Weights of a small spectrogram enhancement model: log mel input.
Rows from block 5, named by matrix and row number. Each number is 128 + 24 x the weight over its row's rms, rounded and kept within 0 to 255. All counts start at 0. After the name is the row's rms in percent of the matrix's.
# conv: 3x3 conv (model.mid.1.conv.weight, 256x256x3x3), inputs 182-194, a 3x3 kernel for each
conv.116 117 [133 144 128 164 162 158 102 114 128 136 128 122 127 128 128 207 142 128  52  61 128 120 100  99 161 151 128 159 128 137 129 128 128 137 128 128 146  98 128  91 128 133 128 128 128 149 128  98 128 128 136 128 127 113 123 116 116 121 129 133 128 131 138 128  97 113 131 172 198 128 172 115 128  67 128  93 128 156 182 150 157 100 149 147 128 128 128 128 140 128 136 135 129  58 101 106 178 150 128  97 119 128 128 128 128 128 128 128 108 128 128 128 128 128 101  88 128]
conv.117 099 [163 194 113 161 175 128 128 141 128 168 143 147 139 128 132 150 128 157 128  81  83 128 133 117  79  95  74  87 116  89 128 128 122  86 104  73 101 115 128 105  67 128 139 128 128 133 128 143 146 134 128  99 128 129 119 100 126 168 150 173 128 105 128 161  84 135 168 128 128  85  82  66 128  89  30 128 128 128 152 107 126 128 128 128 128 128 128 199 178 128 167 153 152 198 128 128 160 110 128 128 128 150 128 128 126 128 128 128 128  66 128 128  89 115 162 128 128]
conv.118 094 [128  78 128 128 128 103 128 151 109 183 149 101 188 171  70 128 128  28 128 128 128 128 128 135 128 128 169 128 128 128 128 128 142 128 128  94 103 128 136 105 126 157 141 125 128 128 128 120 128  95  92 128  83 128 128 128 128 128 128 128 128 128 128 170 167 179  54 107  76  54  62   0 117 128 128 150 128 128 128 128 128 170 154 128 170 147 128 128 128 128 128 128 134 128 128 128 128 128 128 128 128 128 128 128 128 128 128 128 128 128 128 128 128 128 128  72 128]
conv.119 065 [163 128 156 128 106 128 128 134 128 128 128 204 128 128 128 125 100 218 173 196 128 128 128 128 128 128 128 128 128 128 128 106 128 128 188 128 128  87 128 128  98 128 184 128 172 128 171 175 128 120 128 168 128 128 128 128 128 128 128 148 128 128 128 128 128 169 194 128 220 128 128 107 128 128 128 128 128 128 128 128 128 128 149 168 146 128 170 128 128 128 217 181 128 128 161 128 128 128 127 128 128 128 128 128 128 128 128 128 128 128 128 128 128 128 128 128 128]
conv.120 123 [114 128 128 113 126 149  85 111 134 112  78 103 130 128 128 119 125 128 128 128 128  71 102  96 176 166 180 128 128 150 128  94 128  54 102 122 128 128 128 128 101 112 154 128 129 128 128 132 128 128 128  96  85  89 128 128 136  92  95 102  98  89  81 153 148 149 145 161 154 120 142 155 128 121 135  90 110 111 178 183 128  87 100 118 113 128 128 128 137 128 147 122 128 100 128 128 128 115 128 128 128 128  97 114 108 152 158 128 142 136 128 128 110 128  93 106 156]
conv.121 088 [128 128 147 128 128 128 128  41 128 179 128 128 128 136 213 128 128 184 112 128 122 128 128 128 163 106  65 182  73 228 145 162 121 117 112 140 128 128 128 128 128 128 128 128 128 128 128 128 138 160 164 128 128 128 128 136 146 144 128 157 128 128 109 161 128 161 180 128 128 128 104 109 128 159  52  82 128 128  90 128 128 128 128 144 184 128 128 237 174 136 128 128 128 128 180 128 128 128 149 128 128 128 128 128 128 128 128 128  63 128 128 173 128 128 128 128 128]
conv.122 083 [145 158 128 128 128 128 128 133 128 149 128 168 128 128 176 135 128 161 128 100 128  95 128 128 106 128 128  79  83  81 128 128 128 128 128 128 123  86  97 122  78 128 128 128 128 158 165 152 127 122 149 128 128 137 144 151 155 146 149 163 128 128 141 104 105 112 199 168 172 123 119 132 103 128 128 128 128 128 128 128 128 128 128 141 128 157 168 128 128 188 128 128 154 140 118 127 179 117 134 128 128 128 128 128 128 128 131 128 128  88 154 128 128 128 128 128 128]
conv.123 134 [136 103 137 120  98 140 128 128 128 126 128 128  91 128 128 107 128 162  93 154 182 128 124 123 146 104  51 200 164 171 137 128 128  91 133 110 115 147 130 112 160 187 104 116 157 159 134 137 128 128 111 128 128  57 128 128 148 121 115 109 114  72  91 163 120 131 114 103 123 111 128 128 139  95 128 128 128 144 117 133 134 117 128 126 128 128 102 152 128 128 153 155 128 128 113 109  23 107 135 128 128 128  88 128  79  71 128 128 128 128 107 128 124 107 140 147 167]
conv.124 100 [192 186 128 140 128 128 128 128 128 128 128 128 128 128 163 128  91 163 135 128 125 128 128 128 157 106 116  83 138 108  85 128 128 128 181 128 128 115  78 128 118 128 128  97 105 169 128 146 128 128 175 170 128 145 128 136 133 143 153 167 128 135 150  99 115 128 184 176 128 102 122 111 139 128  92 128 128 128 128 128 128 127 140 165 128 154 172 137 177 128 162 128 157 128 128 180 153 128 128 152 128 128 128 128 128 128 128 121 128 128 166 151 128 128 173 128 128]
conv.125 118 [146 170 103 128 139 128 129 105 115 128  84  88 128 102 123 151  77 128 121 128 114 132 128 128 130 122 141 169 165 128 182 128 128 144  85 100  99 128 132 128  98 144 138 118 128 104  75 128  87 103 119  86 113 107 101 128  96 128 128 128  96 111 100 128  76  85 141  98  66 145 128 119 128 106 124 128 132 128 159 142 114 128 131 150 108 128 116 130 131 128 128 179 106 111 108 128 105 145  80 128 128 128  99 124 130 143 154 152 117 139  94 128 128  84 108 146 128]
conv.126 091 [148 181 148 126 144 137 135 147 113 170 160 156 129 128 108 161 168 128 206 128  82 128 128 128  40  94 128 118 128 128 128 153 128 128 120 150 118 140 195 103  97 128 128 128 203 128 128 128 166 153 160 128 128 128 134 128 128 155 144 162 128 128 128 102 124 128 145 128 175  55  62  77 128 128 128 128 128 128 128 128 191 128 119 128 128 128 128 128 128 170 128 155 134 162 128 123 177 126 180 128 128 128 128 128 128 128 128 128  94 112 128 128 128 165 128 128 151]
conv.127 112 [177 128 115 191 128 128 128  92 125 128 128 128 137 140 128 149 128 112 128 128  85  32  76 117 128 128 128 158 128 174 174 115 128 164 128 137  75 128 128  56 128 128 107 128 141  98 128 128 128 128 128 128 166 128 137 125 125 128 128 128 165 128 128 125  64  73 128 114 162 128 170 154 128 128 128 128 128 128 133 128 173 128 128 136 111 107 128 128 128 152 116 135 121 116 139 128 149 155 128 128 128 117 128 128 131 128 128 128 107 128 125 138 146 162 130 130 115]
conv.128 113 [128 134  70 128 128 105 128  79 115 128 113 155 128 113 146 121  74 158 133  96  89 128 145 111  92 143 111  89 149 128 128 143 128 128 107 150 128 111 128 148 128 133 155 128 124 128 128 162 115 124 135 113 148 138 159 150 128 152 146 128 158 128  97 154 128 128 146 156  74 121 128 128 125 134 128 168 128  97 149 128 135 128 128 130 132 128 145 123 128 132 154 194 128 141 132 116 128 128 101 128  95 118 128 120 128 128 117 128 126 128 129 128 171 128 165 177 128]
conv.129 051 [128 128 128 128 128 128 128 128 128 128 128  82 128 128 128 128 128  56 128 128 128 128 128 128 128 128 128 128 128 219 128 128 128 128 128 128 128  93 144 128 131 128 128 151 215 186 188 145 128 128 150 128 128 128 177 177 172 209 166 163 128 128 128 128 128 128 229 128 200 110 128  70 128 128 128 128 128 128 128 128 128 136 174 129 140 174 128 128 128 159 128 128 128 128 128 128 104 112 167 128 128 128 128 128 128 128 128 128 128 128 155 128 128 128 128 128 128]
conv.130 111 [116 128 128  45  91  87 128 132 108 130 160 175  83 114 128  80  86 122 128 120 197 166 142 128 158 128  98 117 114 128 128 128 128 174 169 163 115  85 145 110  98 128 128 137 148 143 128 115 144 100  84 128  51  54 128 160 128 103 124 137  49  79 102 122 128  11  66 138 128  77  88 100  87 128  90  92 128 128 153 128 119 113 111 111 151 104  82 128 107  79 178 160 128  97 128 128  99  86 128 143 128 152  97 128 128 128  93 128 119 128 106 128 148 123  92 128 127]
conv.131 076 [128 128 128 128 102 128 164 128 128 128 128 128  47 128 128  75 142 128 128 108 128 132 147 156 128 146 128 138 167 128 128 128 128 179 144 128 128 147  85 149  75  74 158  66 128 128 119 128 128 137 166 128 128 128 151 153 142 151 137 151 128 128 134 128 128  92 191 160 155 109  50 135 128 128 128 128 125 128 128 128 128 135 195 128 128 167 128 128 150 128 128 203 128 131 128 128 232 128 128 128 128 128 128 128 128 128 128 128 128 128 170 128 128 173 128 128 128]
conv.132 083 [128 128  76 128 145 104 168 177 128 128 128 177 128  99 161  74  75 128 147 128 128 128 183 128 160 128 198 126 128 128 156 140 142 128 209 194 128 128 128 128 153 206 128 174 128 128 128 167 128 128 137 128 128 180 205 194 163 149 143 128 128 128 127 128 156 150 152 128 196  84 124 128 128 128 128 128 128 128 128 128 158 186 158 187 128 162 197 128 162 172 193 128 128 139 128 128 128 149 118 128 128 128 128 128 128 128 172 128 128 140 128 128 128 128 128  85  75]
conv.133 115 [ 76 112 128 123 128 128 192 159 101 142 128 128 128 120 128  89 145 116 153  93 108 128 128 117  32 113 128 128  81 179 127 114 128 103 120 186 184 129 128 117 128 156  61 128 125 128 176 159  68 128 128 128 128 188 154 142 173 130 128 129 114 118 128 155 128 132 135 128 181 118 178 128 128 128 128 128 128 128  78 136 128 140 158 128 142 134 128 128 128 125 128 128 108 145 103 128 188 128 145 128 128 128 128 128 128 128 128 128  96 127 128  39 128 128 112 128 128]
conv.134 079 [148  83 128 128 128 128 184 101 121 167 128 128 128 128 171  79  76 203  97 123 128 180 152 128  90 128 142 187 128 174 129 128 128 128 124 230 103 128 128 140 157 136 128 182  88 128 128 128 128 178 128 128 217 151 128 152 162 141 108 128 172 128 128 128 165 128 157 128 183 128 128 180 128 128 168 128 128 128 128 128 128 128 199 149 128 128 128 128 128 128 128 195 146 128 159 146 134 128 128 128 128 128 128 128 128 128 128 128 128 128 100 140 172 128 128 146 128]
conv.135 118 [ 83  99  74  92  84  82 128 123 114 128 168 124 124 123 124 109 128 120 129 122 128 131 110 128 125 113 128 133 128 128 128 120 128 128 128 128 113 128 127 133 137 128 128 141 151 103  69 128 128  82 117 151 146 135 138 147 153 120 128 128  92  70  99  68 109 119 176 128 137 149 128 115 128 128 156 105 128 134 128 128 128  80 128  95  70  95  71  93 113 106 128 127 128  58 128  79 128 128 128  88  86 128  95  87 116 128 128 150 128 162 141 158 156 128 128 113 113]
conv.136 084 [128 144 182 128 128 129 205 128 137 134 138 128 127 152 128 128 128  82 173 128 128 176 128 128 123 156 128 173 145 176 128 128 128 128 114 128  88 128 128 110 128 128 128 170 151 128 128 128 137 150 128 128 164 128 158 144 133 145 129 128 108 112 128 128 173 156 151 124 171 165 100 128 128 235 199 128 128 128 128  72 128 164 202 134 159 173 128 170 173 128 128 147 128 146 172 161 128 128 146 128 128 154 128 128 139 128 128 132 128 128 128 128 128 100 128 128 139]
conv.137 073 [150 155 151 150 128 128 128 154 128 128 101 128 126 128 146 128 128 128 179 128 128 128 134 128 234 128 128 205 128 185 128 128 145 204 184 128 128 128 163 139 128 128 184 128 182 156 128 155 117 128 156 128 128 128 128 170 164 161 149 145 140 138 130 226 128 134 155 128 182 135 128 132 128 217 152 128 128 128 128 128 128 197 188 189 183 156 128 128 128 128  69 128 128 185 189 128 133 124 114 118 128 128 128 128 128 151 128 154 159 128 128 128 128 128 128 128 128]
conv.138 109 [128 106 128 128 101 140 128 127  69 113 134 101 128 128 117 128 128 143 139 128 128 116 128  95  96 155 128 128 128 128 123  89 128 128 105 169  39 128 128 105  96 159 128 117 169 110 128 158 110 165 132  94 162 128 141 128 128 153 128 119 128 108 128 141  85 140 154 151 208 140 123 110  93 128 128 149 137 124 140 129 128 128 128 126 146 128 142 148 128 128  65  43 132 128 161 128 155 144 146 107  66 128 120 126 128 128 106 141 128  95 128 138 128 122 128 176 128]
conv.139 130 [142 128 153 110 128 135  44 128 128  85 104 128 117 151 162 118 128 146  71 147  99 128 148  78 157 128 123  92 146  94 131 172 129 141 196 128 144 128 128 153 128 134 128 137  97  78 128 128  92 128 134  89 137 160 128 129 121 131 132 128 128 155 128 128 128 187 112 118  19 133 128 210 148 111 128 128 118 111 143 162 127 128 140 128 100 135 122 123 141 128 128 128 113 156 136 138 128  72  59 128 117 128 128 128 128 128 116 128 128 128 135 160 128 124 128 115 122]
conv.140 080 [128 147 128 155 153 132 146 152 128 136 131  80  80 106  51 128 124  46 174 128 128 181 124 128 128  97 154 131 128 126 128 128 128 161 128 117 112 152 128 139 128 129 128 128 128 128 129 145 128 158 128 128 128 128 148 136 159 147 134 150 128 128 146 168 128 160 183 144 178 109  69  28 128 187 215 128 128 128 128 128 128 155 176 103 157 155 128 165 152 141 128 128 128 128 128 128  96 120 160 135 129 128 128 128 128 146 128 135 134 128 128 128 128 128 128 140 128]
conv.141 116 [110 128 128 131 128 119 129 128 109  88 123 127  58 116 149 128 157 143 128 128 163 128 128 128 116 108 128 128 132 128 128 128 132 108 121 123  98 129 138 128  99 114  93 137 159  56  36  23  37  71  80  87 134 115 116 158 128  51 128 140  63 112 117 164 128 122  68  94 151 123 128 119 128 128 123 128 128 155 128 123 128  86   0 128 109  46 120 126  80 128 135 128 128 150 135 154 109  98 128 128 128 159 142 128 128 107  97 128 128 128 128  80  85 128 149 162 132]
conv.142 115 [101  93 128 113 119 120 128 128 122 164 162 128  92  71 124 109 125 138 128 128 128 128 128 128 100  95  96 114 128 141 113 117 158 116 128 128 182 128 128 142 118 128 104 126 153 143 113  74 128 102  50 128 128 115 128 128 158 109  97 128 113 100 133  89 128  74 128  76 128 122 128 128 128 128 126 122 152 128 128 126  96 112 115 104 116 110  70 107 127 128 150 147 128 141 158 162 128 165 180 104 129 123 128 154 128 128 145 118 128 116  94 131 128 136 142 128 138]
conv.143 113 [ 98 133 128 128 137 115 132 140 124 128 159  90 128 149  60 137 181  53 169  54 128 161 128 168 128 109 136  87 109 108  86 128 113  91 114 112 136 125 128 128 102 140 117  79 130 128 128  58 121 128 128 128 142 153 128 118 144 146 121 152 128 141 164  97  80  87 188 139 164 128 133 146 130 128 168 128  99 128 101  93 118 172 136  77 153 127 115 146 128 162 126 127 128 127 128 152 128 114 128 128 128 128 142 128 129 115 128 128 128  93 128  99  97 128 128 128 174]
conv.144 107 [128 131 128 156 148 155 128 128 138 105 105 128 128 128 128 117 103 128  91 106 143 113 128 128 161 132 128 128 214 128 116 128 128 169 126 128 128  59  82 128 128 115  89 128 128 113 128 128 128 150 153 128 180 159 128 128 128 128 126 128 195 162 144  96  20  56 130  79 105 128 128 180 167 131 145  80 103 128 134 142 140 130 144 135 157 128 128 141 128 128 110 128 128  73  90 128 180 128 124 128 128 128 108 127 162 121 130 150 128 153 165 128 155 149  77 128 128]
conv.145 126 [128 109 117 168 141 128 161 128  33  99 167  92  89 156  81 128 158  54 139 128 128 128 128 166 121 128 144 128 128 123 128 140 101 108 150  72 128 128  93 128 128 128 140 128 128 118 130 140 100 121 128  77 128  78 185 128 128 160  99  90 112  74  72 167 128 128 164  77 138 151 133 120 128 127 114 138  97 106 131 128 163 152 151 104 158 144 105 140 114 110  79 157 156 130 128 128  96  80 158 128 128 117 122 128 113  71 128 128 152  94 112 145 100 106 157 128 128]
conv.146 116 [111  76  85 128 154 128  80 128 128 167 159 150 128 128 128 116 129 107 128 128 128  90 128 144 128 128 161 128 114 128 128 128 130 194 162 172  77 136 136  85 128  94 138 128 128 136 165 128 141 172 128 128 128 158 162 125 117 152 128 133 133 138 137 128  57 133 159 160 128 101 128 175 128 128 128 128 142 128 116 142 128 143 163 143 153 128 149 110  90 126 128  72 128 128 127 128 148 128 128 132 144 128 107 128 128 117 114 128 128 128 153 114 116 128 118 108  62]
conv.147 067 [128 128 148 128 128 128 128 142 128 122 130 100 128 135  65  95 170  20 128 128 128 128 128 128 175 128 128 128 128 128 128 128 128 128 138 134 128 128 128 107 128 128 128 150 202 128 128 170 128 128 128 194 128 194 170 151 158 128 147 128 128 128 128 128 128 128 147 128 219 128 122 128 128 128 128 128 128 128 128 128 128 172 171 128 173 128 128 167 170 128 128 128 128 128 128 128 132 128 167 128 128 128 128 128 128 128 128 128 128 128 128 128 128 128 128 128 128]
conv.148 066 [ 92 128 128 128 128 128 148 128 128  87 128 128 128 128 128 128 135  69 134  85 128 128 128 206 128 128 183 186 128 222 128 191 185 128 128 166 113 128 128 138 128 128 170 172 128 128 152 139 152 128 158 128 128 128 202 169 168 176 148 158 148 134 128 128 128 168 224 128 128 128  79 136 128 187 128 128 182 128 128 128 128 184 167 130 163 155 134 174 163 165 128 128 128 128 155 128 124 132 128 128 128 143 141 140 128 154 153 128 128 128 128 128 128 128 128 128 128]
conv.149 123 [107 144  71 128 128 120 155 128 128 145  93 105 136 128 139 128 159 160 148 128  90 128 124 128 113 155 128  77 118  63 128 137 138 128 128 128 128  22  76 138 113 128  88 128 100 137 128 145 129 128 137 132  73 128 133 128 128 128 128 118 128 128 128 134 108 131 129 128 170  94 103 162 145 128  93 128 128 128 128 128 181 128 126 128 128 128 156 128 116 159 104 128 151 128 124  69 128 128 128 139 128 128 128 128 128 128 128 128 121  66 181 121 106 115 128 128  85]
conv.150 112 [106 128 182 128 133 143 168 128 163 121 167  85  75 128 106 128 128 128 128 141 200 128 128 171 139 158 128 168 189 128 145 125 109 137 128 128 121 128 148 154 158 118 128 157 128 118 128 165 120 150 188 128 138 175 163 174 122 128 148 128 128 128 124 133 137  99 162 143 146 134 116 132 170 128 128 128 115 128 128 135 151 146 128 131 142 121 128 144 128 125 122 128 148  79 100 121 121 128 128 128 154 128 125 128 128 128 128 128 128 138 128 119 152 128 125 126 151]
conv.151 051 [128 128 128 128 128 128 128 128 101 149 128 128 121 128 128 128 128  58 128 128 128 128 128 207 128 108 128 128 232 128 202 128 167 168 148 128 119 139 150 128 128 128 168 165 128 128 128 128 128 128 128 128 201 128 197 128 192 189 168 128 185 156 128 128 195 128 189 157 235 128 128 128 128 128 128 128 128 128 128 128 128 140 171 128 152 174 141 128 210 157 128 128 128 128 128 128 128 128 138 128 128 128 128 128 128 128 128 128 128 128 128 128 128 128 128 128 128]
conv.152 083 [128  97  95 144 132 128 128  74 128 128 128 140 128 104 128 128 156 117 128  76 128 128 128 128 128 128 128 216 130 232 119 173 128 128  81 176 128 128 128 128 128 128 128 165 128 128 166 107 128 128 128 115 184 128 186 152 180 152 101 145 182 151 128 193 158 128 128 128 179 128 128 169 128 128 128 128 128 111  36 105 128 128 185 128 151 168 128 170 128 128 128 176 128 132 137 128 181 105 128 128 128 128 128 128 128 128 128 128 133 128 128 128 128 137 128 128 139]
conv.153 098 [128 153 128 132 128 151 114 116 128 128 133 102 128 128 128 131 128 128 120 128 128 128 128 148 128 126 116 115 113 105 128 115 118 135 128 128 227 169 128 140 121 101 118 119 128 120 128  94 128 128 128 138 143 139 101 128 128 128 128 128 143 128 128  75 128  73 128 175 138 161 181 128 128 128 118 174 128 131 118 128 131  29 102 119  53 133 128  77 137 128 128 128 128 128 115  95 105 108 128 128 128 128 128 128 128 128 120 128 145 128 107 128  96 139 128 128 153]
conv.154 073 [132 161 128 128 173 130 165 187 128 118 128 106 128 130 128  61 137  48 153 128 106 128 128 128 121 128 128 124 128 128 128 128 158 128 155 128 100 128 131 116 128 116 128 128 141 128 136 136 185 145 150 128 153 128 159 135 161 149 131 178 128 119 128 128 128 128 183 128 128 141 128 128 128 128 128 128 128 128 128 128 128 136 191 116 140 174 128 155 154 134 128 128 128 144 166 145 139 162 155 140 128 128 128 128 128 151 128 128 154 128 128 128 128 128 128 128 128]
conv.155 121 [ 83 115 171  83 128 128 126 120 110 116 108 135 125 128 128 115  96 105 105 137 128 117 128 128  85 128 165 157 128 146 156 128 128 128 152 128 128 157  68 123 133 106 150 110 163 128 123 128 128 112 128 128 128 128 128 132 128 126 127 128 128  97  68 142 117 128 137 128 127 128 122 128 138 128 137 178 155 117 184 161 105  86 128 128 104 128 128 128 128 154 128 122 128 182 146 128 104 145 128 154 128 122 128 128 123 104 133 128 128 128 187  80 111 137 126  71 135]
conv.156 083 [128 128 128 128 128 128 178 169 128 127 163 128 128 128  78 128 128  96 180  87 128 168 128 128  38 121 128 128 128 128 128 128 164  91  72 128  43 128 128 128 128 128  96 128 128 128 125 154 128 146 128 128 186 142 153 139 155 118 128 128 162 128 161 114 128 151 110 126 128 136 128 128 162 128 204 128 128 128 128 128 105 137 161 128 155 174 128 165 182 151 153 128 128  99 128 152 128 128 156 128 128 128 128 128 128 161 128 133 128 150 128 128 128 128 138 157 128]
conv.157 079 [123 168  79 132 135  89 128 151 128 128 128 128 128 105 128 128  87 128 128  95 128 128 160 128 128 128 155 104 167  67 128 128 128 128 128 128 128  86 128 128 128 128 128 128 128 176 128 128 164 128 128 128 128 128 178 177 171 155 143 128 128 168 153  77 145 163  97 128 128 102 100  85 128  84 128 128 128 128  81 128 128 184 128 200 128 136 165 128 145 169 155 128 173 128 128 128 128 128 128 128 128 128 128 128 128 152 128 128 188 128 128 128 128 160 128 128 128]
conv.158 087 [128 141 128 128 128 128 128 128 155 139 128  87 128 128  77 128 128 137  74  97 128 174 136 128 128 128 128 162 179 111 110 128 128 122 120  99 128 109 128 128 128 128 118 128 128 155 126 106  94 128  61 158 171 128 143 128 183 157 128 128 195 128 128 128 128 128 121 128 128 153 128 128 188 128 181 150 128 128 128 128 128 124 128 136 138 146 133 134 162 158 132 128 128 147 128 146 120 136 143 128 128 128 128 128 128 128 128 128 170 125 140  85 135 128 145 125 128]
conv.159 081 [128 128 179 128 163 161 172 128 158 128 146 128 128 118 128 128 128  68 128 115 128 217 128 128 108 182 128 174 128 128 155 128 128 141 128 128 128 128 128 128 128 159 128 128 132 128 128 128 128 128 140 128 156 210 169 159 154 156 136 128 128 128 126 186 172 128 155 128 128 106 120 144 128 128 128 178 128 111 125 128 128 136 164 128 137 153 153 160 175 143 180 150 128 186 152 144 146 128 143 128 141 128 128 128 128 128 131 159 117 128 128  56 128 128 128 128 128]
conv.160 129 [128 128 128  87 106 128  52  48  61 163 161 164 124 140 117 122  73 103 133 128  93 149 141 127 128 128 128 128 128 128 186 128 153 103  87  97 144 141 141 128 142 128 105  84  90 116 117 118 128 128 130  74  91  97 128 125 120 128 126 128  72  82  63 108 127 128 157 165 159 144 128 140 131 128 128 128 141 144 128 128 128 118 126 128 128 128 138  40  76  96 128 128 128 113 106 114 112 111  93 128 128 111 128 128 104 128 141 121 128 151 159 128 147 148 119 128 128]
conv.161 123 [147  38 142 128 108 128 128 123 128 128 144  98 104 128 128 125 158 128  55 144 128  68 128 152 128 131 128 208 128 180 139 128 128 188 104 148  83 155 123 108 155 128 128 152 160 140 113 165 165 131 158 164 128 146 149 150 130 128 126 109 151 179 128  81 128 128 128 159 128 128 128 145 128 128 128 128 115  72 128 128 128 133 179 151 131 175 128 128 162  88 128 128 128 129 128 128 148 128 128 153 128 128 128 123 128 128 128 128 106 189 151 110 147 128 128 141 172]
conv.162 086 [141 140 140 162 147 151 173 139 128 128 135 128 128 128  86 128 127 128 186 128 128 152 142 152 121 128 160 128 186 132 128 171 128 128 128 128 128 128 170 128 128 128 108 132 128 128 152 128 122 152 151 117 145 140 169 162 151 150 151 150 110 111 128 150 128 156 188 147 157 115 128  99 224 217 128 128 128 155 128 128 128 170 185 141 151 157 123 149 148 130 128 149 149 124 131 129 147 148 134 151 147 148 141 132 139 163 139 140 128 128 128 128 128 128 128 128 152]
conv.163 079 [179 168 128 160 128 128 128 128 128 128 128 128  96 117 128 128 128  85 146 122 128 128 125 128 128 128 162 130 168 168 128 128 128 217 128 128  96 128 128 100 128 128 128 150 202 128 128 128 164 128 128 196 170 128 153 134 174 161 129 176 128 145 148 128 189 171 175 115 145 128 128 157 143 128 128 129 127 128 128 128 128 128 195 149 128 173 128 128 168 128 128 134 145 128 128 145 185 128 128 128 128 128 128 128 128 128 150 128 128 128 128 128 128 128 128 128 128]
conv.164 089 [170 128  64 152 128 109 140 173 125 158 128 128 128 128  98 119 128 128 128 105  97  98 128 128  85 128 161 128 193 128 150 167 129 128 124 158  85 128 161 115 128 128 120 152 166 128 128 128 180 144 128 128 128 116 176 141 180 158 129 181 128 128 162 128 128 153 179 128 128 128 100 138 128 128 128 128 128 128 128 128 128 132 168 135 133 183 141 161 172 183 128 128 128 130 128 162 128 129 156 127 128 128 128 128 128 128 128 128 196 128 128 224 128 128 128 128 128]
conv.165 082 [168 170 128 159 128 128 128 128 128 128 128 128 133 128 128 128  88 128 128  94 102 128 128 128 156 128 128 128 198  39 170 119 128 128 177 151 128 116  79 141 128 128 120 175 128 119 144 122 128 128 128 128 161 128 147 145 155 167 128 132 164 128 141 128  99 128 166 128 167 128 129  60 128 128 128 128 128 128 128 128 128 172 140 128 152 120 112 128  94 150 128 128 128 171 163 151  77 107  91 128 128 128 128 128 128 132 128 128 128 128 128 128 128 128 128 129 128]
conv.166 081 [ 94 128 128 128 133 153 128  96 107 128 128 128 128 128 128 113 128 128  93 114 158 128 128 128 144 128 128 179 136 170 128 128 128 189 128 152 128 128 128 126 128 128 108 120 128 128 128  85  89 128 128 128 187 186 162 144 128 172 130 162 178 128 128 174 105 141 168 111 185 129  97 128 128 128 128 128 128 128 128 128 128 148 150 128 149 146 128 130 128 128 114 143 128 177 157 128 181 102 145 128 128 121 128 128 128 128 128 128 128 128 128 106 128 128 128 128 128]
conv.167 106 [161 154  53 145 101  81 128 128  88 217 123 128 170 128 104 128 150 128 125  59 129  92 128 128  80  91 123 128 149  64 128  96 112 128  98 128  99  71 128 117 131 128 101 151 135 163 155 144 128 155 104 128 178 119 154 124 170 159 128 128 128 128 128 128 143 173 128 128 138 123 128  83 128 128  88 128 133 128  53 128 128 180 150 145 158 128 132 166 128 181 128 128 128 128 128 165 108 128 160 128 125 128 128 128 128 128 128 160 128 115 128 128 128 128 128 128 128]
conv.168 056 [ 95 128 128 128 128 130 159 130 128 128 128 128 128 128 128  99 128 128 128 128 128 141 128 128 128 128 128 184 205 128 128 128 128 128 128 128 128 128 101 148 128 128 128 144 128 199 107 145 166 128 128 128 128 128 190 190 213 172 142 155 193 128 191 128 140 128 153  99 162 128  80 128 128 128 128 128 128 128 128 128 128 153 191 147 130 163 115  96 174 130 128 128 128 128 128  90 124 163 126 128 139 128 128 126 128 141 135 133 128 128 128 128 128 128 128 128 128]
conv.169 069 [128 124 128 128 136 128 128 167 150 128 109 126 128 128 128 128 128 128 128 128 128 128 184 221 128 128 128 128 128 114 128 128 128 156 164 171  63 128 110 128 128 128 128 128 187 186 144 180 156 128 128 128 128 178 208 201 199 143 140 145 128 128 162 128 128 123 145 158 168 128 147 243 128 128 128 128 128 128 128 128 128 163 168 182 128 149 151 128 128 128 128 128 128 128 128  60 148 148 128 128 128 128 139 128 128 128 172 128 179 128 128 128 128 128 128 128 128]
conv.170 126 [132 128  77 149 129 106 144 151  59 144 120 144 108 118 101 115 128 128 128  98 125  78 122 128 135 128 128 126  67 150 126  74 128 132  94 101 115 128  83 128 128 112 128 140 128  92 188 133  74 164 128  72 144 136 128 128  82 128 115  86 128 128 123 128 166 177 155 128 138 125 128  91 150 126 128 162 137 100 128 128 128 128 148 128 113 139 128 126 138  88 128 206 128 128 128 110 129  91 128 156  85 118 122 105 119 128  98 123 126 145 128 128 130  95 128 122 127]
conv.171 078 [128 128 128 128 138 166 128 136 128 128 128  63 128 137  68  54 178  44 128 128 111 128 128 128 170 128 128 128 128 179 143 161 128 140 128 128  96 128 128 116 128 128 128 132 112 106 135 128 128 128 128 128 128 128 154 151 174 142 128 156 136 133 128 191 128 130 141 128 128 128 103 128 128 128 128 128 128 128  76  60  83 163 153 128 174 149 128 172 135 128 128 128 128 127 128 143 128  61 137 128 128 160 128 128 128 128 102 110 128 128 128 128 128 128 128 128 132]
conv.172 128 [119 168 112 114 137 128 101 128 115 137 146 128 135 132  94 128 138  74 162 105 106 128 128 116 144 128 162  81 176  36 128 160  72 176 138  67 166  75  60 146 111  89 145 152  84 128 128 128 108 142 170 105 128 128 128 126 128 128 128 128 127 128 128 128 135 128 152 128 141 128  92 120 147 128 128 130 128 105 128 128 137 124 129 146 114 128 128 126 127 151 128 180 155  65 128 128  76 138 133 157 128 110 128 128 128 122 128 128 168  63  99 165  72 128 144 128 150]
conv.173 127 [128 128 147 114 128 151 128 151 129 128 128 128 128 128 118 128 128  85 121  99 128  87 104 113 103 124  80 128 136  51 118 120  75  77  92  80 128 106 151 128 128 128 128 128 128 171 169  87 128 128 118 128 121 128 152 128 128 117 142 128 128 160 154 180 162 197 170 128 181 105 141 122 108  76  79 128  85 128 149 128 128 128 137 128 160 135 142 128 142 147 128 138 128 128 128 128 135  97 117  91 128 114 128 119 128 129 131 128 137 111 121 128 173 137 128 111 147]
conv.174 119 [128 135 122  90 115  80 128 100  45 109 134 131 128 128 128 145 116  83 124  45  64 146 105 116  90  72 128 132 162 120 112 100  72 128 128  71 151 134  93 141  92 149 100  93 128  86 128 144  84 106 128 128 102 149 138 119 113 119 128 118 128 128 152 112 140 100  93  95  83 120 122  88  78 157 165 128 128  89  54 140 128 102 128 128 131 128 142 156 134 136 136 117 150 136 143 138  78 137  70 151 128 136 127 128 118  89 174 132 127 122 108 104 126 136 128 146 146]
conv.175 108 [156 179 145 126 141 123 114 115 142 128 141  85 102 121 116 128  98 128 107 128 128 120 128 128 128 128 128 128 207   2 128 127  95 128 146  97 115  99  64 173 128 128 128 150 125 128 128 128 128 128 128 128 178 128 158 147 130 128 128 128 159 160 144 128 150 127 128 155 128 128 122 128 128 146 128 128 128  94 117 128 128 128 161 173 128 133 128 128 137 128 121 128 128 128 128 128 128 132 128 128 148 128 132 128 128 128 128 150 128 128 128 128 128 128 128 128 128]